From a checkpoint of a small image classifier: 8000 steps.
Rows from block 2 of a small image classifier, named by matrix and row number. Rows with one number belong to one channel. Each number is 128 + 24 x the weight over its row's rms, rounded and kept within 0 to 255. All counts start at 0. Numbers have three digits each.
After each channel's rows are labels from the 100 images, of 14848, where the channel reaches its highest value: "top examples" is what is common among them; "peak at" is the part of the image that holds the peak. Only what is clearly more common there than usual is listed. The data: pen-drawn characters of a made-up script with 800 signs. In brackets: how many of the 100, against the usual share in percent.
# p10: first pointwise conv (model.blocks.2.p1.0.weight, 160x160x1x1), inputs 0-39
# p20: second pointwise conv (model.blocks.2.p2.0.weight, 160x160x1x1, transposed), outputs 0-39

p10.119:063092114161145151187167101152122165128125137108145144135108084112126139181127138088115191115106109127154116152155145119
p20.119:138104132120118110118125126134113150119126123079161119148138130148118125144132127094112121158107132128157146111101108120
top examples: dark on light (85 vs 50.4)
peak at: centre (42 vs 11.1); middle right (28 vs 11.1)

p10.70:128113167143136107096100145126073119105131146114106149142107104143163131147087087117125098106174121081130147134124113117
p20.70:131133129135137127104119168155133109115098175137121124148076141107143125119147134133114109123152124163081152130140144142
top examples: dark on light (82 vs 50.4)
peak at: bottom centre (39 vs 11.1); centre (27 vs 11.1)

p10.21:154134112119121158121146144078135147106119167158190104140132135128108132132092115131129104107171127128134112087121104139
p20.21:134124096138150180119136086151119100124134125126103123124114134112092154118118149100138108142186133120103135106178126154
top examples: thick pen (78 vs 31.3)
peak at: middle left (36 vs 11.1)

p10.26:128124135139143151132091112157171148118114076095142144080114096108125162145130121108145110125107141103118125155073085109
p20.26:128131129129153119089115152140152103173116155112132102155123152148107126104106159087166126103133143141126125178161146113
top examples: thin pen (62 vs 31.1)
peak at: centre (30 vs 11.1)

p10.52:086099100116095133164116118136113108098176173142179136108097102146117104147151130128145136115104132135097174120097131153
p20.52:123104173109130145165149099082095121110079134131131118115105143100159161124149128091143147073144131099115089099169118122
top examples: three strokes (63 vs 38.2)
peak at: centre (29 vs 11.1); middle right (27 vs 11.1)

p10.61:094094128137133117111099123114105115132177117076112067110150100133133130153070098080148104116137132069113118146134133120
p20.61:128128147116115079134132116143091100102084095142106127106132147118128134109105149095145108156153108146083142090120096085
top examples: dark on light (92 vs 50.4)
peak at: centre (41 vs 11.1)

p10.32:095120117138166097114102175092156123109115094147143134146090144130083113144123107106142104125138120119177131173124127124
p20.32:127155101115119123118156145143139123122127146124124106152125137135099123109129119106112158111179144130140112140107089128
top examples: thin pen (78 vs 31.1)
peak at: centre (45 vs 11.1)

p10.82:140149122162151137095105138162128093145119109132099103109122140188095138130138103116139123146136170188153096150176098128
p20.82:093124171129135123141124115155142124103113094153118137126144126157147134110133154136172123123135126149144148120116165130
top examples: dark on light (98 vs 50.4)
peak at: middle left (29 vs 11.1)

p10.138:086102145130080145136116088107130133085170134112087125137187156125138091104091121105134107124126132121105129108114118137
p20.138:120116101118162085142147203119129114139074118104111146156132163111118129116105131084083129136138155124110155130152105133
top examples: dark on light (99 vs 50.4)
peak at: middle left (31 vs 11.1); centre (29 vs 11.1)

p10.40:118122132154083145170133101151207116097094115133100132118150136102162163115099158118154168120120121138124121089085114128
p20.40:138106152142158116137123169118120183137146138092151140129154122117149129126147151161149110106136108088139093117112114110
top examples: dark on light (79 vs 50.4)
peak at: centre (46 vs 11.1)

p10.130:103173119118148148110122118134095110093149134126159115126103152099126154114143088135155112103127125130093109129146175124
p20.130:151123150109103122091177105104122183109154132145110083092102146121124137147108123155138124126105121134160153106131155134
top examples: thick pen (71 vs 31.3)
peak at: top left (28 vs 11.1)

p10.22:120105143129133117137115109121138101166116123156106136096127161150064100110179128130165096130128092118136166150134118147
p20.22:126108118144144154079122146131141146117138118165166125146098123083130131151146103129132102086116130109119151111153165126
top examples: dark on light (77 vs 50.4)
peak at: centre (53 vs 11.1)

p10.38:107071151116115114089103115130134097133121132151124173143104123132146067112108118147180163123149156102139113143141127167
p20.38:133136138112126117132113112176142108129118147117108164158134139125099143145149155140109087113119147140170116132099118132
top examples: thin pen (72 vs 31.1)
peak at: bottom centre (34 vs 11.1)

p10.8:094135122099150116148100150112138123131104127122159175096129117116110096116126114127126159127147106104114090126105136125
p20.8:107124120130131172107083131110171154142093114094106159135149140171104145125113132141103129098138133112106112137124110142
top examples: dark on light (80 vs 50.4)
peak at: centre (39 vs 11.1)

p10.17:113125124113083119096103144125113173134128137126096119109157139076120156149125114117135079130170164127110150118156157130
p20.17:146127132146147141131156110107143106096132176140152143088149145117136122108058112093157119168073143173108147131112122091
top examples: thick pen (70 vs 31.3)
peak at: centre (29 vs 11.1)

p10.58:125096110136124104136139149085135107100161133081114116135131148114097177109108091118121128136121137126112134129131126184
p20.58:094094124111134144133110083129116115135117122129134123140134140118139135079140122117110087127111166097130132145089177131
top examples: dark on light (78 vs 50.4)
peak at: middle right (52 vs 11.1)

p10.16:069107142112127104066097135117143134194121147140050117112128107116160086129112096150113144090179105138130094115151142156
p20.16:121109118118127152100138161145137105103124145151158148136114102147119137084149121175121107143102134174137136129130146152
top examples: dark on light (86 vs 50.4); thin pen (62 vs 31.1)
peak at: centre (43 vs 11.1)